Weights of a small image classifier: 1.45M parameters, arch convmixer.
Rows from block 12 of a small image classifier, named by matrix and row number. Each number is 128 + 24 x the weight over its row's rms, rounded and kept within 0 to 255. All counts start at 0. Numbers have three digits each. After the name is the row's rms in percent of the matrix's.
Before each channel's rows are labels from the 100 images, of 14976, where the channel reaches its highest value: "responds to" is what is common among them. Only what is clearly more common there than usual is listed. The data: rendered dice on a table. In brackets: how many of the 100.
# pw: pointwise conv (model.blocks.12.pw.weight, 256x256x1x1), inputs 86-171

responds to: dice: three (100); six on top (99); five on top (69); total: 16 (36)
pw.1 091:110103091127151100122112126153146129124125144140122135129186121112128106123094152167151099096120127122160105141153109161170131120102132122182180221131118158134144101151144142099132100151140129100147155089109159169133126115166140122071126134104128122090085140

responds to: dice: two (94); one on top (93); five on top (61); total: 6 (59)
pw.30 101:099102096135108105102120122133132065139128130128130118098162076104110131144124105093163130115129092173123157118098116089133115174176094108142118120112139104111112128148133097139040124120120140104174153147148118134139128109138110083089158126113110133148126117

responds to: one on top (91); total: 1 (47); total: 2 (41)
pw.202 104:132142135125120126167094141125139112115112122180117171123119130187120142142128158116126107149112113101127078108173158117100116158126114110148132155125136121102143142116110100133137116145157120120100102174070119102137097204145122107109128132115123172134156140

responds to: five on top (90); total: 5 (50); total: 6 (48)
pw.128 104:127149150141131138107140071153133108124134179115133115124131117123118093131107118114151121116153169132106128102111122107131134080151120113131106172146152133179139127157157161098093151078122120070178172142137158120104113142126120150171131186133119117109200124

responds to: one on top (91); total: 1 (46); total: 2 (42)
pw.156 104:170132112146137094146146136162138144125113118090116122117107135134077129130153202139166147142166134107124094116119148122144121167106117109127143128125114104111186146160099113091128098123130160196139113210109116121119110110168132143129100098165099094144130130

responds to: six on top (100); dice: three (100); five on top (71); total: 16 (43)
pw.150 087:125118181148123145127120140108100152196114107100141102113116167122108104133149128136156088134132118153097095136106139137138123067118154104106098160122128118109109139126134123158058102116139113106121133097148133140190130129108121116114156119149154128121108190

responds to: one on top (96); dice: one (70); total: 1 (66); total: 2 (25)
pw.32 102:155165147115162125121150148132078103161114108123136102143154120135087130119126161144094117113133141112143089168116130133128153121139169123143148129111158170148108097129166141115150121124100124134192151098130152096146106166141143125163131121136152136153137136

responds to: dice: two (80); total: 5 (38); total: 6 (35); total: 7 (27)
pw.140 094:132134169135129127140126113123111097149129145115107126148087109183108115142146126090141092142143177116158107129125123098113150126113131146100122124138080137066109131136093152128107164176123126122131202120118150126152166125151179135132122134086168137125165124

responds to: dice: three (100); six on top (99); five on top (64); total: 16 (37)
pw.131 108:161167151131119118126138111116118138137102111130105147131121131148149139113119147115145146094097128152099178110120115133090137162144116142105117184129120134128129126153113079135130131139131122094098137100110142187145140113118158130071104217108098155105171121

responds to: one on top (88); dice: two (88); total: 5 (34); total: 4 (32)
pw.120 105:116164149124114099127138115151110121192115118173104123110140120141119123134182134095142115134132121138070102102112165116155134158098147092129141147117119129135103157144140122100171111141122126124095109100113145120133167127120101109158115115122089121194097102

responds to: five on top (91); total: 5 (58); total: 6 (36)
pw.233 091:126138075167129155127139140160132118106131135122111138135140146149124113125148169106148152150116197129164129153127164131125159124125134137096109099147129092121116125104127116118118134118131109113135085120125137155151123133144114134176162119112095091113094138

responds to: dice: two (87); one on top (84); total: 4 (62)
pw.80 112:139138150103114129080128144152100203117137084125116115110172158172098120150137135130123128143107118112146129130121130205179104148138116129112161084129109154109130105147143142088143137164114134118129096100141115125124132154141159179096129104156143154133082117

responds to: six on top (100); dice: three (100); five on top (66); total: 16 (36)
pw.235 097:132118129135134116107141115148119119160094129139118128110158205144096120161140130126097120117081102126113102099146139152136122161109126160110096152144111135159054099115115111112150160127139140147170163128099146181081111146113153119101150194112130128142117144

responds to: six on top (100); dice: three (100); five on top (68); total: 16 (38)
pw.123 102:129136096137125137124118186127122143151117132111136127120127120149092177105132096134120128130147128135146172101127157104150123165112144107163157092147132130100145132090161135099139114099101180156115128133132144121114158136154097120134174159108107108075105139

responds to: dice: two (77); five on top (63); total: 5 (40); total: 6 (30)
pw.14 096:153103111110121152131122113137132154140147121185128127097123159144166138152156107155131124119120165138124116101108138111140140117130165120110074116145133175119123141098161130116191125156074134096111066135168125053074137115122102152134091127113127118057133137

responds to: one on top (93); dice: one (64); total: 1 (57); total: 2 (33)
pw.252 098:121107113147087125101116138151110109124144124140114144177106131165125130139092134147130101120119123134123119141157149098121133167134139108154134119136150121158158140137157121109190131085181099120135090153084138130140143104119072161093129151084127144092133134

responds to: five on top (91); total: 5 (51); total: 6 (31)
pw.231 095:155110113158115149136134123117126115102129093190108132144147116122095140115137120116114093155129129120160136098136082150106127140127140163116163122158134130127120147166100120137159125155112090126101156141135155093153122159095114128163131136166118106102134181

responds to: six on top (100); dice: three (100); five on top (68); total: 16 (37)
pw.176 097:125110116123128098106121122108097120168127144131146143110117139146124170113120092081138129122119099174129114145112088144093136136119111073153102174147120147152129154125168125100132119099119136145186128137126140170113145101188131109138157179150125153101137134

responds to: dice: one (95); one on top (68); total: 1 (63)
pw.57 098:118145095118131180134145106111113128133170138065123116137152164134167117125137118163122124117111117148163148127125131107119113139111147144160096181107133154104120131094182116191094184130119082148145158162123112094127125103133133137122106110154120116104141131

responds to: dice: two (91); two on top (69); five on top (66); total: 7 (50)
pw.240 095:129158121121126129135136141167144144137132155179153137164104185214143152145101132144114135106094128114125165086114132123183107130143136117130099098131124133110106153115150136147136137134171119111114149115132172111116133101154108096129118127128128148107127137

responds to: dice: two (93); one on top (88); total: 5 (52); total: 4 (39)
pw.39 098:181127136092144104117133108132116177110104163146127129138113118131111146111128124132129148147081155114155122123088166182140097122101125072109133085105078193124150134131126088157116111101109141105141139116137119092118135105129141130113142130160154131173166141

responds to: six on top (100); dice: three (100); five on top (71); total: 16 (38)
pw.102 096:088140159124140124140141153141133134133131108144135116107115094167135149125161103115149143136103112143167081125103142121135107134147130117150125094153149126094118111170127171167152147122141116130141094107137147118147119130140155126124093088135118107110101180

responds to: six on top (100); dice: three (100); five on top (70); total: 16 (38)
pw.95 098:135090119129117104097175148150159116154129069163145102123131142134113132148113100149127151139078143106134131110129141094154125135143135127167120131106096147107145113170102107151112155145114151153113084130165124153108151119193176131109170157132119138130094089

responds to: one on top (94); dice: one (65); total: 1 (59); total: 2 (33)
pw.168 096:150124124140156131122135138148138149123109090121141077100119120111149114154124114143134136123140124137145130134090071122111145160145111119148133116141131118104197124156132134121119121096155137153099143148151138092087114119094159097152094103118119107122103093

responds to: dice: one (84); one on top (78); total: 1 (64)
pw.163 093:134133088139122159137103155144141124160168154133114122111101132108123140108120115145146132112125149177098136115188139114145122152143092097101151082111108110118131129138114148141145147138179183154161110104107172106145140132167136171119130141125079143094127149

responds to: five on top (99); total: 5 (74); dice: one (74); total: 7 (25)
pw.116 108:102168116111146094125115129126105133142119135126155142124186205122152123121071125153162152140121087114092145173107133143112151144114134104057133143122158156138102129116090122144156145163107116105154108130144099128127125100135116127087140126122099110163149153

responds to: one on top (72); total: 6 (31); total: 1 (28); total: 5 (25)
pw.106 099:112162110132153153135130116103106144137144050148119113146132117121102123118142129141113148091113105164121200149137142140102138127111127117126147130130127070158075121145081180096034134107157148109145119142091160131156108110082125117126125101102176101133120123

responds to: six on top (100); dice: three (100); five on top (71); total: 16 (43)
pw.220 096:127133156122146094157127171112111134143126104140122129167136148138093131158096092124165108138119141145101071112119135138146146096156122122147146110127100143070156099087069122127163129122162112085177107112185146111087127124091096103090118113118103174144124095

responds to: dice: two (88); one on top (82); total: 5 (44); total: 4 (32)
pw.92 101:128126153134152143118131152096085085140135110109114141147145114121153163123157108101138140104102151114142124152126127132164115126138136147120131145118118140149132150137107129159110134120109072144154130123204146056112123124129169131138106129135118142117119140

responds to: six on top (100); dice: three (100); five on top (66); total: 17 (35)
pw.60 108:119165128126127130093120142116148125105119102124119109103104154183126179100150147107174134105060146113092126081120129118107117096107087123091111108142141126189127117130129141124148132095109114080097171131138095159117120121143146116120118174122148098084158185

responds to: five on top (87); dice: two (60); total: 5 (42); total: 6 (33)
pw.21 094:120073120118149096127146112130187161158097138156156120133123156128134175129167132080101139103123126153152117110111122108124150161133139128066119102134116148094158097112099116163134119138138108130146157106074148128156128102115107136117116155127143081097140132

responds to: five on top (87); total: 5 (50); total: 6 (42)
pw.51 096:115106114096114114106133127138134124135136144119116125138122172095123118100101141152151115127128105134139154127116111117131124140132119115094097076133082140104062114185090116140140147089109116100153086104116150143170110146155137182173118122167114164109220135

responds to: dice: two (95); one on top (92); total: 4 (59); total: 6 (35)
pw.48 099:181091093137130100111113137114127141163162116138118146117144110142154126107124138132167132113121133115174133126139183112142135113096139149145178096152088115112072120192152108117123105160101120140147123123081127097142134122159127100129152122125175131113112123

responds to: one on top (96); dice: one (68); total: 1 (64); total: 2 (25)
pw.190 097:118129116155101140145154125093098161128162126149093123133092124068117133142086111095112125146113123126137093095180169112115154097114130116121099134135102174106130126191138146147136162108160148120098103106131112105134144169124123128144125117106140115123122111

responds to: six on top (100); dice: three (100); five on top (69); total: 16 (41)
pw.71 106:154108146143112127122137146136098123116136098117125137101138140142130135102172119125135150123144104122157102105123142132100125137119154163170087142155128206127139101120132150126076144110125144162153154107159133083114129147146099151123171114151103128116096088

responds to: one on top (94); dice: one (62); total: 1 (56); total: 2 (35)
pw.234 097:147130084167146118112132135123100153108150116112098128118121180062127130137100155089129162114121132125134170146159101103186124131144114132135165119169060116115110160124111085171116106140114104145143142134126132113149135132135130123106102144114131134116140101

responds to: dice: three (100); six on top (99); five on top (69); total: 16 (38)
pw.46 091:112131145115107115125117178108089108150166152122133133127107138170076181111165083122185135143118120106123114100106114164168131105128130101139148132099112118185116146155108117117146148157099116094122146101148139158131136133144167085161114170140175144144101193

responds to: five on top (90); total: 6 (63); dice: two (61); total: 5 (37)
pw.86 101:097171119132130122104121142082160129110149128064140126108126130171105115125116096153144149125137125117075112135101118129125127140126108117110147106148137110149126137171144160140094105154134118136132114126139155135153120108125102170101139103118076113143131122

responds to: five on top (90); total: 6 (54); total: 5 (46)
pw.53 099:109140098119123165109101126137115106083164144131130133125178096118118077120128079173085141104097134108111131169111120124160119123129113099133109105139133112183126150156138133154135123071082146132120112144126203104131108142125113149156123074144159148103166142

responds to: five on top (84); total: 5 (44); total: 6 (43)
pw.155 096:129142126130132109149157123118114125136102096145118110102061155101108104142120107130132115125179188124101078141147137111105126146144115163125115132119130075156155126077125135111109132131114138167101148091133111109121099142123119160162104125129167126128196137

responds to: dice: one (88); one on top (81); total: 1 (71)
pw.43 097:145107132138101159111136133131134131133095138124134124167175148116159122154149126110136144124107103189149111167113148129134130110150123161090113115120125140095126143139065131092142140089143154163168090132127117122130114137127127122056139138124127119083135101

responds to: one on top (95); dice: one (66); total: 1 (61); total: 2 (33)
pw.110 095:142107081089152126119128090122087155138117109109127145108127174142095081110059137140115122143083137114113068117106143101160125134125106117127130120141123078078115146127118152149140131149110130125092135165096131103126106142136117142144142133150135125155150173

responds to: six on top (79); dice: three (79); five on top (72); total: 16 (29)
pw.203 097:140071180115115148133146105106099114073130123102130154092132109148116128123121123125195089139136114132133125153105119108158134146104128101146128147116156117130109150107092104168157135142100165138129102104113092111141091096126136157126117124107154110081123122

responds to: dice: three (100); six on top (99); five on top (73); total: 16 (40)
pw.115 095:149112148118120128135134149133109158098127126135117113116108182104086141145104128136118136136114150121099102112136141112106134153114135141116197157109124147139150096109104154142064096134152121105124173110224141123096118114098139105076144136104136146126123176

responds to: one on top (96); dice: two (74); five on top (68); total: 6 (64)
pw.77 108:107167095108127136129133114128147111163128069146104123112100151145120141140147096114106118145119123104150130078117138095112121093143162157108128123145135130182096123149143141105112129148134108105122175093115139138141131118129120102121138082140137109122115136

responds to: dice: one (93); one on top (62); total: 1 (55); total: 3 (30)
pw.130 097:105169152112129144131125123133114141132168110137120089085139144137120114131125128111112115168139073159120114107157121119135107155115149128125098150117153119157127157143120117167157153138104131113136080116102144156174153078136089175099152121153109133138155181

responds to: six on top (89); one on top (83); dice: three (78); total: 8 (29)
pw.44 106:137131110140144145101134132105124135184159139112129130093153146107096116108111102110115140120154115106100143140161152119146111137109182099098127160141130122127129129094192104195169157126055074119118138123127118120153143123106083131139112109202136121132106127

responds to: total: 5 (72); dice: two (65)
pw.153 099:124082127111106123135137150160096074126132107114150121120105130137118128126138094154164137128124154116103155130120070140155125118133130119081167140123107135129140101137120135135135149113124136112131119132089144110106109106109117128184104128165154119139202113

responds to: dice: two (90); total: 7 (43); total: 5 (32)
pw.185 109:122133131111107145123127123141106134209114135173139129107113125160093124117133105169102129134129126103115159120131052099127118119109126135119092086113157136124134143102101131112097116178125134112103205126065120111143127147127170127141127105187109116132116134

responds to: dice: two (99); one on top (97); five on top (88); total: 6 (85)
pw.62 105:122139113117125121093135132141097086132101120101145145119152138137116111120149130105104125123112122112125165128106127131105125138140141136134156157127118132173123115080100130105169116134118097119107073148145086110107124106084151102189137090112192118123099113

responds to: dice: two (68); one on top (65); total: 2 (34)
pw.66 098:176114124122145119139114144148151104172094160129099144123092075131142120136110158157107131140134096132145142167128126114157119136107150147120118138109154107081130123124145113157173110157120128110101142130153167116136151127083138167131121117143099132115106124

responds to: dice: three (100); six on top (99); five on top (69); total: 16 (37)
pw.129 096:115115192126125132113126122132105117125117147117132124120131172172121126130096120134132118101135136164127105141126168147106132109150130121155163157109127132155117140138139142113146165117114102172157117140099182127153101126199072118122129169154131137114157130

responds to: five on top (91); total: 6 (66); dice: two (65); total: 5 (33)
pw.64 095:148148123126125117125118136154194141101132139164138093152148169123097128133149111131146168127153091168111142135094070116106141109150083152122114121104135121143145126133156118134110139163116171128155115134101110086138116135095092168104141082073111110102186119

responds to: five on top (94); total: 5 (60); dice: one (60); total: 6 (30)
pw.5 096:126170122114115135131123138165125140127098093154119124135145120143134147129170099142095144145146148110131052107127106114163116124116124144145137107119130148111099111112074129144131123108088153105087147150095167120142105144112168145124113136105123136131136087

responds to: one on top (94); dice: one (65); total: 1 (59); total: 2 (33)
pw.213 102:140159147141149116151122120148151133120131091122114150115125097144143149123134186168119121121096141131162126134134101151149137125112122094111168103154127142109181153152102160129154141088145120134104105144140154131111142120164114100125080101144086134170111109

responds to: six on top (100); dice: three (100); five on top (69); total: 16 (35)
pw.192 101:157107189097103139128104137080105109157142123092102109134099109149093135097095125138151122141107165111124132102149146131116135128132112134164125156125141160122108087178127133085125126161136113151144140117197149123151151097159154079123146164113110094164120204

responds to: six on top (100); dice: three (100); five on top (66); total: 16 (36)
pw.224 102:115124142103154151120140159146161084150074090131129127110083134149128149119106116111160119110124154115122107118147095110139128128127140104133127166121104099160125120099088126119083097152120120138199124083104180168124128115118165085150122187145114126075134121

responds to: dice: two (77); five on top (62); total: 5 (50); total: 7 (26)
pw.27 103:102146129114147123132076122185098143133144154103118142131121137168119108126117127169121140126098150108134092100120168123145110103112101128092147117129165153098101150174119092108118124116126119126129133125091158122137111146144103128121097140157108134147166166

responds to: one on top (92); total: 1 (51); total: 2 (38)
pw.148 108:139181119142147127136111134174102103109137092103117138127151130168140122125135151136118134097103123098140127081145161125139097133135131126109098125145112165081147125140095132150150099087164115116135188162115160149090090112165128094132072117083068143146108113

responds to: five on top (89); one on top (87); total: 6 (87); dice: two (86)
pw.191 106:117114119115113136121121121164068092092133127105136123088074130101118112115186137146116136120167182154125125128118135099148117139128156140114106127133141162124126125152089107177135173128109122098115116123164112098111147119138114137091082127106123080097150119

responds to: dice: two (94); one on top (90); total: 4 (59)
pw.55 107:143114127102120156119122096146148079165132105135142130141154135217121144101139155131119112141117136126161115112120113080093115084078108077131122113141126150134107139130136117109093106093128152143094148116133123133124093114130091122117107154139123118203125145

responds to: one on top (94); dice: one (65); total: 1 (59); total: 2 (33)
pw.172 096:152133139151137118165146171107129116107133141100130155122131117154125148155129159196098169141141129110146106127140115129134163116128078119139140132133133144080160127157142148112137157115150149134163127133135125121101150153135133130109072131152123171138117134

responds to: dice: three (100); six on top (99); five on top (71); total: 16 (40)
pw.103 095:126160166123135104130129149131126133112129081102119121113145138119143098143130144157128119138128131145094084146142099122173129099127138127109120128125160132141144115123115134169130140138160076132115123124141158138138127122151138090139149109132153140118123165

responds to: dice: one (97); total: 1 (54); total: 3 (34)
pw.132 105:133112144113110151146118124126137148126129140085139129078149150115143080142117118105114141134149153146132146133145109120141113112107168177126134118141151134104156123102108126225124145148100136123171150126149172109160130138097136104077124140147102135111118130

responds to: one on top (72); total: 1 (41); total: 7 (31)
pw.59 109:102094133147123160152132143136113117157172114116125126201091132165126128130100156078115128123134166127098099113178119112102144129124114083119172091139149134127114120162157137089101122137177136174181136103158166147119109113136149113126135159133130103111134120

responds to: dice: one (95); one on top (66); total: 1 (61); total: 3 (29)
pw.82 097:123098147116127126147130114120116121098103130142124129146081175143108107153127103137134112095148113135094113184167129140112146109126157151136112098124112139175125117118173120178083131131127195156154181116135118116158151147116131099129107151187119106119117088

responds to: dice: one (94); one on top (60); total: 1 (54); total: 3 (32)
pw.239 108:108146143122130146079121139120124101116118117134123100076139127161113163138112145130108150122128095183136126132176118144126101107118164157120083133134125090099130161127107134147160149093126183168149074149092103128173115139094120145183121129162148150123140124

responds to: five on top (82); total: 5 (49); total: 6 (34)
pw.36 098:081098088132135115093125103141145133121152098155139121157131157117122083136145138156173135126154162128194130116141092128140123115145117139110199121106133140125124126181126123140170119101130115138088141151147132142142115140131128104114135144132090093119141138

responds to: six on top (100); dice: three (100); five on top (68); total: 16 (38)
pw.209 094:103130151133110147140119097136074156159098152128146165133116170181159117094136116097165145117128139106152111114151133105102147103083115166122086173133122121120141100119119102121122157123142139114068124127092128125128144134148159119128155167126146077148147117

responds to: dice: one (80); one on top (74); total: 1 (58)
pw.174 100:138128121100129099107130129119141114134116094132145120188137121094176110130147126126141114142179148197123116142146108125156119100130107109171107130112111122114106147156140128139116141084161184102133158109110105114155150150138136115101130129151110125103133129

responds to: dice: three (100); six on top (99); five on top (66); total: 16 (33)
pw.25 104:139119125134136084147112132123139104095119117097118125149156101095109178127169102140148084120081130103134129079149146099126136142120081102168185131117131090136158113109095126131119116114113158102107125114114175177132146109107119123148173137169115157114149212

responds to: one on top (96); dice: one (69); total: 1 (65); total: 2 (28)
pw.8 093:177175138177115131122130138105128114179102148105156143137106128134169139152156129151145140120117142102121145164111136101142135131127091096131132160125161072119182147150186128109128121108106113125131129131096165127105135182117172138115114101143120128150098129

responds to: one on top (96); dice: one (70); total: 1 (66); total: 2 (28)
pw.88 114:136118096137133154136130117126146077084171128153139134149090101121086131150123151134080161143087135119121119144170114149110131114169150144090105140132113153130218147195116155050107143154176147114136090132111114129140142109117134143145125115074135147125104113

responds to: dice: two (89); one on top (86); total: 4 (40); total: 5 (31)
pw.58 096:119103143125143103121112100119122112101077141124128114090109126112168117142089105122135167161156103158138118105096123122100143145126118088139091136105114105149104120096149163122136149141095120152172090129138103095128125165093120167125119103131123153158122144

responds to: dice: two (94); one on top (61); total: 4 (53); total: 5 (43)
pw.154 098:107140162107104153131137123109138135106124151139126126128130101129082139105109142138124127115132104143224103113127154127087101107124096111117171110123140155177125103130183135102131106142137092086122147091137120134135127103135082137091125072129107102160109120

responds to: six on top (100); dice: three (100); five on top (66); total: 16 (35)
pw.78 090:136104140137125131124115124123122095152127105146154113102170106128139137131106126113154111113119120119112140146121121113139114147137134130106128180107114127125137142129129119128131116122154116135107103160121179187143122153068157111114130160165090141109123111

responds to: dice: two (90); one on top (89); total: 6 (47); total: 4 (44)
pw.218 106:145144103096080150135103177123132150126102152146108145133144150160107093123116099123106153137107079117121110173155116138163122105103098194122158137101124135085133121147122139156152118168157102129133157105114108145121082129138104115110125115114113124116111171

responds to: dice: one (96); one on top (61); total: 1 (57); total: 3 (28)
pw.255 101:091121096133133150129122138145116103147148137139147109113134150144109124148152109132091105134115101127127128133162128156141114144131148081131113112143157122134121144115155154215166154110100113126141143140131131140151117097148096070121182115157105108087129120

responds to: one on top (95); dice: one (63); total: 1 (58); total: 2 (34)
pw.28 096:133137093173108104122158148133137186109115106154143123164124078149124155153129154126111137138122088132123109142114066099131171108091138102110120107136124136130187131136163121091148125107132110125110123156102163150130122138127110113136120119174110107126113128

responds to: dice: two (90); one on top (86); total: 6 (41); total: 4 (36)
pw.194 098:135146114127144108129133123139117123134163112102108131158130112117106121136117097108113079112144139138174121102137134141187120154091127123147141163143102140153077120110119143113112157115159109109141166133148096134164095123159189112103113159129138083159110116

responds to: dice: two (83); five on top (71); two on top (64); total: 7 (44)
pw.157 096:119149124113161100138123124107088161151153094141127128103166148124115124129160111123110135111125133104135078143134120130137126136153127083150162158127111135123147127104169133102151143104124120113129178140131177112125136162148136163177130108102103126157156088

responds to: one on top (94); dice: one (63); total: 1 (57); total: 2 (35)
pw.167 105:130139132172174143145115130079122075140114092139126150145133155133157108133139114142147105137141150137111185114156106131140165166130116155098130109145132124097133086122109140117096101145133054116149067155105181130144137142103126123120123138161115072130113114

responds to: five on top (93); total: 5 (61); dice: one (61); total: 6 (32)
pw.38 092:146169139101101081106124112166143153145121146154080135151166122095154131120137100129114070135184159137164129137127134126135095100110099163126113109119120124107105138111086135149144099146139130103125120124123157122094139113129125202113096122131094118148099094

responds to: one on top (95); dice: one (67); total: 1 (62); total: 2 (31)
pw.93 108:115117112119156112151134104123144141139145128124131128130113122212164128136113130175130167124151131125111148111165096088119136165145145118147162111132112145100116120155111201114134140108146099181098103141088168114119134173109100127126119116097089129131152111

responds to: dice: three (100); six on top (96); five on top (63); total: 16 (36)
pw.216 110:127115127105085128122128149175125109135125110168132151135056126176113150119126122103111140136149082119177157110151183120123113072151134149132099187122127163107134137105107138127105151118144106141065137109197171112076111114126191128130148162104135124134151168

responds to: one on top (98); dice: one (66); total: 1 (64); total: 2 (29)
pw.89 103:148151142172135108145101106102118142147089137117143166138139101071119141127147155136134153111146158136088177104101135146141166130100120148146097141146197114101110135083127103110095111109121113130133105112086166111140110136111182117114150142170114107150094136

responds to: dice: three (100); six on top (99); five on top (67); total: 16 (35)
pw.151 097:089128130124158083109141146131094118153134102204109130142156150115145171135105121142117134144117144138104114116115140101139119103109114112145168156119133116140116156117118129129139099124110143138160127109061120191142135138135180122159138206156143099131091212

responds to: dice: three (100); six on top (99); five on top (73); total: 16 (40)
pw.47 104:129119111123165137103156085124129145114139205113150138124117175131088111113096112129103124103113173130090152109151149107141117116132168117160134175144138153136152110093102088131073138110114093116133098101181141119115112163141159149089150106135120124127118144

responds to: dice: one (77); one on top (71); total: 1 (52)
pw.212 106:154099116107139130107123121134138145120167090136108114180075126146156080130109132153113123129165149173086143121177105117140169123113115121131142110139128152127109121079144145135138144140213174121131102133103085136129104147137167123118159153089095121127124140

responds to: one on top (94); dice: one (63); total: 1 (57); total: 2 (35)
pw.97 096:133146127119161127155126131145129144138135087085131136096104120142098119112123144135155099143124166154100082141107134121122115107123179128128088083125124105108150155122126140120125119143124142131151101133123133117099127185155128121154142097094123087145098153

responds to: five on top (92); total: 5 (55); total: 7 (37)
pw.179 104:143087095120131146123123113107118131124156119122093136116153128130118177132145116145144123137146088130137135129130145116154111173149142107092133099126118096093149141100167119123159114167118165147116097136104113151119119119110141134097104132145178089143113159

responds to: five on top (84); total: 5 (50); total: 6 (45)
pw.195 097:157132074136112121134122120132163163105136143158133141102149145114126126143087124135166105137115157134151114133106130132130122154137138137145130169100131134103135142192158099087167159123134105158093167110150169151080137121134124129118113171101102136128115149

responds to: dice: two (96); two on top (79); five on top (72); total: 7 (64)
pw.223 102:094126118140120144118134131139129144155143126187158118132126175139140116111249141114109131133113101122070136158152152157067122141138111128128120157154146139154114124129129118134140140145137111152108188124143142128127124112132115052118152121107131130124090124

responds to: one on top (87); dice: one (62); total: 1 (49); total: 2 (35)
pw.10 100:164146121128145087111104142103137124125121110184132132146146124153158124128128124169138123160141170112131131180157161104127096187137107138129132119165067146141160124112109148137117137139145072149116120193136141118133121139152134119064107106143125113117130131